{
  "train_examples": 72500,
  "crop_scale_min": 1,
  "num_classes": 3,
  "arch": "swin",
  "norm": "layernorm",
  "fused_qkv": true,
  "inner_norm": false,
  "moe": "top_k",
  "depths": [4, 8, 4],
  "warmup_steps": 230
}
Rows from block 8 of a small image classifier, named by matrix and row number. Rows with one number belong to one neuron. Each number is 128 + 32 x the weight over its row's rms, rounded and kept within 0 to 255. All counts start at 0. Numbers have three digits each. After the name is the row's rms in percent of the matrix's.
After each neuron's rows are labels from the 100 images, of 14976, where the neuron reaches its largest size: "responds to" is what is common among them; "patch colour" is the nearest of a few named colours to the mean colour under the peak. Only what is clearly more common there than usual is listed. The data: rendered roads seen from a driver's seat, with toy cars, trees and houses.
# gate: MLP gate (model.blocks.8.mlp.gate.weight, 336x128), inputs 0-63
# fc1: MLP up (model.blocks.8.mlp.fc1.weight, 336x128), inputs 0-63
# fc2: MLP down (model.blocks.8.mlp.fc2.weight, 128x336, transposed), outputs 0-63

gate.160 119:160137110166075129121158130102153122112169119098072060128143201133099134126155085129114062127127196135150105066127223110108184136114128163149138131065121136113148185113144188154078118117120149
fc1.160 122:192158179171112133173080111145137133158111095145132102130150195173105122134177063161116099148104146105150139098156140074126216067129115156162151126011111153147125170113136140136083128135175106
fc2.160 123:099116108069119138161136105176121174146167104124129143169133094132179135093099181102126056160126079105178091164116121135145140144143179116122138155127147064125091160137122154136121125114134099
responds to: solid white line
patch colour: grey

gate.42 101:112151187147141097133085096063145093066124131073126053143162117100109157188140158123098128165133039102169150175098167108176168175121138135145168130106125120139153167080142144154098081149170159
fc1.42 106:126111081105155089126129110207071173168203124121119214103127125113110116119123208159114139148139141181108084184150146145140124081141110046172131064181112082099070087131135151069167147120100051
fc2.42 118:213103079157119104089122149094135086111141185089107202115126116103108089069087101149129129176220115150168133089160085186121094135151175148100158130134129168139122163132139101137113118159099162
responds to: dusk
patch colour: brown

gate.20 079:204108106112112082114103158136080122122072109108122174176093140130042171135122153176110163144134199185130162095148114196155111104100143120079094080123122099143165111150081150145129142063096143
fc1.20 083:123147123087117148169134104142086095110138180151095179187137153129127106149087210140217083137061181181092155106098142145187123115092116055133103122124041145163095104110126124106079160173166165
fc2.20 076:168127165117156123085107132103106155093089139104208105117113113134091137130165078136045165137141102126153113132126107118141179124053160164112146092139136139075129073175143185170101153132072106
responds to: snowy verge; vehicles: zero
patch colour: grey

gate.19 139:124088172121083119099105109090107138106184140187133139109144140156080132103139088127106076135167052109188095118129112129176081123124106156157067084148128157124096134107168184127085137068122098
fc1.19 128:103151100082152160147176181164229104190115137094122095161070156085157099088110138120119114122094110118108137164106118137075104107162164165088137170063103134123158211167114094191142089154172117
fc2.19 125:090116133159095100114174071111085160117202174110145180086078112165141155153088154158131099109168105138177124139143090112113151122139094081174118124158146186151120082153123149119077154108123111
responds to: house
patch colour: brown

gate.296 108:132160126095136203149194128163162131067145105129134154122064149072127189179096075160129128096134116093069103139129135159129099070092121121122086143086106159103061161145125143122148122133144127
fc1.296 109:141102101113173100147075175100109089176095171174126113145095129173134078114184119116136133111145143142189102104178133176105165130114117146161156112131104130157170108069098134151132128134084147
fc2.296 116:155118165111104135095177083187130134131133071138068155137148149112107104093142121085147133083169127154173144169150088071085086117197100131107170176112154089104100151135100151126149196096104100
responds to: snowy verge; vehicles: zero
patch colour: grey

gate.61 133:132136071085113104131128090057122153108177116122178089118152092125111139109148179139164127159151123102101119100096104138093116084095101142112169121093113111177149169124158108138069086178144164
fc1.61 167:181120159133106091111153148142156118173126133111125100180155134110158118077093149156090142119096118090158169120152169156080141135139104146174094140143095142131148158136131133156128107017120062
fc2.61 148:113176150118064126137133083163151084064122072174144146115115095170137196160139135072175133097133110144086136084114123144164130114086102063182138121093128111121183137153099140162125130200130129
responds to: snowy verge
patch colour: grey; pink

gate.307 035:084147130109130093191109157103178101135104160153091105139187140166114153145125129153161157095153157095130090130117145164096126126108102113164215144145079182088137161119167122087142110141159104
fc1.307 029:131151118127132085151125111128127061149083189092035103120100135126105170134147167145157136169115108110143141127115174075134095103113104113129095130108143177157112146130134149170135136162171124
fc2.307 031:178083114130092107119097090166154160150036148123132113126134130133101184145150097126097117120108077147126069027114126132173136130157155085141082157117157164163131057158156120151094168104118115
responds to: dusk
patch colour: black

gate.74 045:182112188073132159157158117144109071157082123122124170157111102073160131075170119152120110139059147113170121104124139155092125152090139079123071121138122090131095155071093134182137133141127098
fc1.74 041:108124146128155125151140127133175129122105191131159137169160130148097133157105145172147127100140116092106126092106152195076085144116138147141110142089171192086096172137133128152118126037163080
fc2.74 040:080102121109141085206147137062169121193133107116146102163168091106171106153135160162130131161127117085118087150165114160149100188095154116163110105109165149069079151116127096098116162164142172
responds to: vehicles: two
patch colour: black

gate.48 148:121137157114157154083183124112154167145189146147096130125131107106146165081170013146115212090148161062161103098118110139098124152135085116111121176092081166103141127048120148120185125171067152
fc1.48 168:175212140128121118162142102125113149122170086175113143067130183165130147137130048125132162086177100127129168103094160135080085085131097117115136123138156161119132064097137095162196105072115152
fc2.48 142:128117143139140083138162119138150138096084127091128123143144169070117054100084146175144059197133166134090034123150116102183072144127098102135119168109117087136159147145130177140112143137152123
responds to: dusk; vehicles: two
patch colour: brown

gate.280 098:115095180155122111110118150073118102146155110103105087125133144185185107221149105069124146171152119151095149132124121154104113088119152160129140100034078159121084101173104112111142172136177120
fc1.280 086:115147129136082118129117109131171106095075153141212154077119181192092137113175142146165158114128133060135072098180146130157132126067142158164126117164175096108078125181141129135152138131146141
fc2.280 097:155134139187199127113133143102128129165158137156094107127166139180162113102111118129135122106149068163116156138131175112109095113125135153162141134083118145142101114130168160120152127105124131
responds to: vehicles: zero
patch colour: grey

gate.64 081:141105155045095096115167181081172105151156172171104108134148120142181141112136141108144112166132123158132099140083122080059128141110125057111058129119144200158140192127136092113121110139111065
fc1.64 074:157131203149112156128129120079171131148153116100136120163101155143160114134133094132125165112123154129149104140129117148179154137072089153121114115119139198105101111116103133112119150147175134
fc2.64 083:112145166158140112109123134181117114140066103111110137141177123116112108090128135107121140151121120155102188181159108052185191107132131074139099111167163126112108129090144137124173091174112133
responds to: vehicles: two
patch colour: black

gate.238 139:111113103130103121205151087073129104062155138100127090105114153121082101118166128148157141114130147163120129110096151086042112100185117141132163130101151114115036127106126078143113129131093119
fc1.238 148:144141167126093098102150095111119123141161100176148090112120136083099122135045127090125099132108104128131186086164108101200120144165201167145099095119119056184135136105082080196179096134173137
fc2.238 138:133110158099096145155103128185197157117144074127144147176126122179139156143122178073158145181126132176084168131124130150129161072098108120137157095122118164080110113123093157112052125123128130
responds to: vehicles: zero
patch colour: grey

gate.198 058:149072140094169113126124116157145198104090062113166112056118098137176184143142127145134105165136108125140132136163195143096168192128120150040064120123105135127154142128106128106173126140159196
fc1.198 052:182091096052145147146108126181137184116122177164160114128111131102166114146128099095143130178136090144138081103152161111212111163066116072125081137119115135113126099145170128117144136149116131
fc2.198 055:126109142194101117125127131107133098047168144138142128165158149130087179125128109090152151062127206097134104113130134148096175091174110170078144149140093146137124149102163207149105104127098174
responds to: dusk
patch colour: brown

gate.215 156:171102153111132102135108077080148110133146112119091133169134181074121187102141133142112119053167098148112190092155144166134107138164121152055139118121103144160111079115171108089158123170125097
fc1.215 142:147099138132091117197142144148091169116109160077101086142201172157127172134140170200102122076073135101132141096110120173166071155129094102065160137096111138145095130137135147131093124111124085
fc2.215 140:131201160164123170164143115128177109156112069175119108134091055139166101114122114120124097166119091168123068161137146153128104124170129107117092131068108116101131141068111144068182122178161126
responds to: dusk
patch colour: black

gate.205 069:150201112098193101058068089124161120139132103122119098132117183135119156109119124163108114157185088173140103123153135105110101159167074174097166129097128110117131136089164165172141106046124084
fc1.205 061:116124111127094165103159142083109142132194105145128105140109153093141140176158142174150157126140134146120131132130112094099126043106200089156104151174141105114116049171074096140111113146155117
fc2.205 061:170156125115075130137148112134065161098147209152132133146142109116096132154100088107117157131072112155200134123178133135147177096142171103120093178132162108124140119120144135082092106052057130
responds to: vehicles: two; dusk
patch colour: brown

gate.232 050:135182202113117172112131106146131172134146152109191182120201146053137130141120138124106081154138096195143141141098111054140129162156122101132169143158149134128053087168141124115087094140125133
fc1.232 052:095163034078138118126151099146139175151121119153137102107119155162131110085146133122224116138075156150138055148113215098181116139099140136127136146104092119166093090074124186080122153128154119
fc2.232 038:113097106138122115191110110146087072159123161135146097169097172080123096167145075100115153165160096101158109159101139137069069103160154183157135091129104104100107114226191099135164082121134129
responds to: vehicles: zero
patch colour: grey

gate.149 142:099135107063100164142165130137151158142092101120126143150138146097087151089110124139106163091112180096077124107172107099140130138140152091136176166157051157132107161098152129093158090163146125
fc1.149 138:075161095073080131129138119097129126137139133090090119171047107157122168110123104145086192128114154150078122133097119139132146090132160097129117134150126117141163124136169186077121156129116137
fc2.149 147:166124109106109124129098096103106070126116108150199167157100185100176112118110166139157139132117164132135129138162143079090111122123088111178145131062167129099129156149152114107126165099129146
responds to: vehicles: zero
patch colour: grey

gate.114 032:142126109170127179077152125131127143143173081114133154101115065160103098088162116052187125086156122107151145131102110079150108116095183127124149075106093126149170230154174164104118172192121112
fc1.114 032:144093166125127166105111127141097142113119143091121145100091107180131104134222141068139160064132126112160154119127172050118118169086132116103124193110104150148150181198140167148134171147110065
fc2.114 029:138152089171144100153176137159143118085173156143086141157172141148163093154094069134105083124111091094083139117140065162150092160154130139137090099136122148104119150069099082159161146090125107
responds to: vehicles: two
patch colour: black

gate.211 080:130141111117186121092137136098129142148131137147107182108162152079143117059111133132137113164206107151127134087217134113155131092139143083163106110110161108115125162171134119156125097112123138
fc1.211 079:142171099152131098129146108176115148086128094125114121158086098161103113118155120211167104116058147161091102178179141109063149109118090143163155113090083105105147067123096160110156075139153139
fc2.211 075:121143124140127169120068131114160105164142145077092118115174175116177069174088108130155082155174202123112144134128186157199155090142170143133088173168161090112128142140088136109126148106100062
responds to: snowy verge
patch colour: grey

gate.164 155:088147192106198162121172165129147176126120155143053136128153086169096162120089139173141094083142103163083090160167157083107108142128131132155114129105143117138146159117183140167099129078144106
fc1.164 157:129172132104082125111152115166054148121087146128171113065151133094124087113094113126112124143114194093173132152084118158135173110086134160130045199192115109123104119097137115165139113165100191
fc2.164 153:146104127148079085136143125114209112122165105134072133109108122130057123093187138149082190075153108150070184138141141125116154140135140134149126070108121164121160121179109116089166188142122085
responds to: vehicles: zero
patch colour: brown

gate.50 102:158103170185117137056146154141129098117119146114153135118120093115192092098126131154156166123126154135089177106106118126123078135134124098217060124175120137148145134153149137081076121101135108
fc1.50 104:187108160176168093151130125107147107107125141169118149080100119133193103126140127165119090126200147109120191169141140114102096129088120099152028183167181094116116160104123101138126144122135120
fc2.50 094:156170131183118089105112109123060095140139134104105130120176113116177121089113188141159176087059101071167202138108123136172140111149145113121109111203095068176175148131116061102152144090078148
responds to: solid white line
patch colour: brown

gate.213 160:075118170093093143158161200099157084118106111175182074124088103138138150104128185080144140136183124136153153092134084095146170170131069175143188127103107146119130135144131096071117096186174121
fc1.213 154:064147183174104138133121093156149139124109084138143130156147102110183129113117130079140103127074100099153131098178159118107092036073114116141194154131134136112124129164122129110112153157145171
fc2.213 157:149152145099171174100128192060179090141109161100167073198127188130158165090129139114103095120176109135106101083162119081165139191126125139179162125156123089139100146099144138062147140106112117
responds to: dusk
patch colour: brown

gate.49 157:033081097078153166096080110087089123172064124129098166154149141179154095130149101118138124120137130112118074108140106126106164128107119133132131144080125097126142170137153157114121145130061158
fc1.49 161:176158100122129100075154144164131151114160175108159137092134050080118162098103119138163112125120098142078076137159157094118150125139155058098089116152209122140185083084155104095107065134124145
fc2.49 159:150107119137109128129140076116116134114147101155168099146127176107105127132103119076157163166122204100170147127079117145103122143115095109142144195119132165098107125143114049160176137153089072
responds to: snowy verge
patch colour: grey

gate.333 059:156159081097097168142085168050106097167118161111061114172079172107166162142146127178112127067124144091071152137127149124071129158126147163133158121171112111102091146103142139123149111168126137
fc1.333 066:073142123091082188061143142172143172213143138126098110092146131092113045080084107137138133108109149101044189105105153120098075140110168106081170158105089184136154140155161100135126136108130153
fc2.333 064:133124082213155112081073117151137087144141115104161163122134098142107105074113120126107097165142169140157129091067130099110165091166059132114133130141096183172151166142032094152196117128102146
responds to: dusk
patch colour: brown

gate.161 089:167146094080109157096145035082170151096166127120152133154127076135139128135158098171166100138148160133182069088117194151146139138138078111097133125163088146167174063098110113116116138118149176
fc1.161 102:147095145191132052147093094105136137100127130079113139119120124192151124134114048170104116105118139115138088061114202160121130139146122100160122144193146211101117159113117117122163122164122124
fc2.161 093:131151139139134136116125127102094166126100109078124129134037086167175153162158153088139148129092125107150117136191090104141145153190150069027118114088160099101091128132149113165121150141095159
responds to: vehicles: two
patch colour: black

gate.93 062:122118156143161081118111171153165227144177084127145127173111159130114060160190090106111133144159082191090123179087221129082136100141095124120164129144147147132125142106131177116157086087091147
fc1.93 062:145122115154124094114141117082104113131116080177158147134132072166098101145121111123125123096108115149226084185163156111153141147171116088126147189098207109073085202121128137166153100180137101
fc2.93 063:122209122085151136118109119108217127154152098114124112117167173077156069129125060154149129133159144076114158093112106117099136109122129161080124129155158148150136143168143119108126138132151153
responds to: truck
patch colour: brown

gate.248 152:133154077136110079064106076166140152116103156150156155138137096138118138073159158161060114086116083126181137117164128119133233105094155109145121181148149094126132156136105124090124110049147114
fc1.248 160:164144139124162066169112184108124126136140133089122104161092132099138170136110085160176176106132128130143113142113133146184110132104132090122081137107168139117095108120109169181175109207122132
fc2.248 154:153127145146148127138141202092151149159195141112170145153135120144107141124178174146110199143097106087162123037105120094116150151075137183146160067113127102168143184141117147112084109154163125
responds to: vehicles: zero
patch colour: brown

gate.44 138:111108053153134113110079134092161136159151127100137038126142157146110129124202081144153123098117073118182104079167075105151136208146126163151145123127218132157179197124179137124175158153112094
fc1.44 156:118097112108105129150112122080148137136124165136178136120122171154127151109161097145110176114060125163159114096102081086137121165141115192091103111133173063159120130171164168057145133201151130
fc2.44 168:170195151196094080126125085115135083094145123086117119113071096166106159171130108101093127133143093150106127136163134117130213110125147141136128123115086137126151162075146173106132162115114159
responds to: sandy verge
patch colour: brown

gate.228 039:094147104138170099084171168129085124144123125161143206128132132096134102114101158143188103085102103174074107145157135127126090144084098117117153128191110134117102087151099053084140161122099062
fc1.228 052:169133109126103145140117180173171153054156148144151178148152044105129109145105146089133139133079114101128101165146161166158093070144156154130115129176119118079168119174107120114141035082135075
fc2.228 038:150119154152122080182124103122108103086106125116136147156054119155140097055117174156067103141128117151189133112131111127110177210129077112111146139114092154170122115097158136164115180101172110
responds to: vehicles: zero
patch colour: grey

gate.155 148:090146179121138126156110108072093108199197132092140162165161136118150088126139093155152124122125111127116156098135071076110140074174120125130198175095102203127106127085143142132151080159191166
fc1.155 123:076132131171080105141073087169121086148122107165114105096154113124163131094150101145110175089130139070126151094122107099132139127171194148109108169090142140191141088108135164134212128114111118
fc2.155 146:128115137132099148185107124064136109089146164033122104161139161108131122114106159090102140175086140139066194135104129143172105156124111122116114128179082139108132100183128157127100146151111185
responds to: vehicles: two
patch colour: black

gate.182 156:118129110036131160107161123113096151137157109143160172116140136072119100123200129142155101115171133098142138150120183107098086125148142144072035156113176169153183148098135054180106107158142122
fc1.182 146:105142111163088095151108139186108143128129155122133164130103164148092117084093106118094142140109117160167103085146085137195156148127124183123176173151095122123138094111141155110106132142107120
fc2.182 152:121101146099114136102152081139147157128139115142138149165179108134130141113111107162167123121106019051147124135099094102172080067095139164166163145148084175126116163132076152143189180128134177
responds to: truck
patch colour: brown; black

gate.282 034:162152061110175093137110136168111166131155128154141121143096193074166130059082097139074104128130133142111133132107125188131168116103126104100114092040128171086121159086087137164098133179145111
fc1.282 035:124023109132103190195142174120175207102128113133116164171097084099114102191113098178140148135071153130184199161129128146097120156168155115123149102130125103127155100143176116066097129135144113
fc2.282 033:125112122111151117161151115143121123208123045182120153134139166118132093091138132118130149104126117134124080117122100150148135166161206177124107043097159132101137190108118130118126094142211152
responds to: snowy verge
patch colour: pink

gate.212 041:149073117098114119191094131136124101144154116143126118167095200098111086129133126134121131145108126130137126172141084135021082131090124141153118139136102120144090181139142116083082093155130105
fc1.212 046:143127123149129126110114122138133123120108202175134145131105155125095118149100105106103142104170118156145112133066089076122087170147081159136151126114075139173129093147130177155191164166153167
fc2.212 039:167151112136179116105129142077122111131089135115168124145142139109142179099159138180192068151119144176148132132160109144126147086139118149141099082109159079110112131124069085166103140100112119
responds to: vehicles: two
patch colour: black

gate.291 034:137100055139112099116141080157186132161126138132163097162108103090118191097145095097164131119100064123155141151107168117112121107196118153118123160098116146150089162119140208082107128136103089
fc1.291 034:143139189112146129099134130096124137133163064166105142098152184056108106100085191156115103091125196067086126129086165117151112144133122089117079109153138097123176143128092104144140117111165136
fc2.291 031:165116111126121145085082103163143160167178128133128136163080142117081187152142089154179132152113077129141108145194140097096102090093136087137088164092222144127073169158042155174140151134110140
responds to: double yellow line
patch colour: brown

gate.258 033:111151108125138180172145132108135135124085133165123171125145184117073018151132078126138125112119079182138124148141125116142128162135121196131065147125098183149204072204085132099149148163180105
fc1.258 038:161127184152133140079110161129128118127162087124128132099165104173128090109106128108128153125081130109140099194096108119104107228145140106122186056085106139074196148127116156150088117093122173
fc2.258 031:113110047151135134205116100129134125117146119147120091234126127084146176145184121118145125108143112136128115145129074082186111089148110046156112153160177047134135113113120091161136116166144104
responds to: snowy verge; dusk
patch colour: black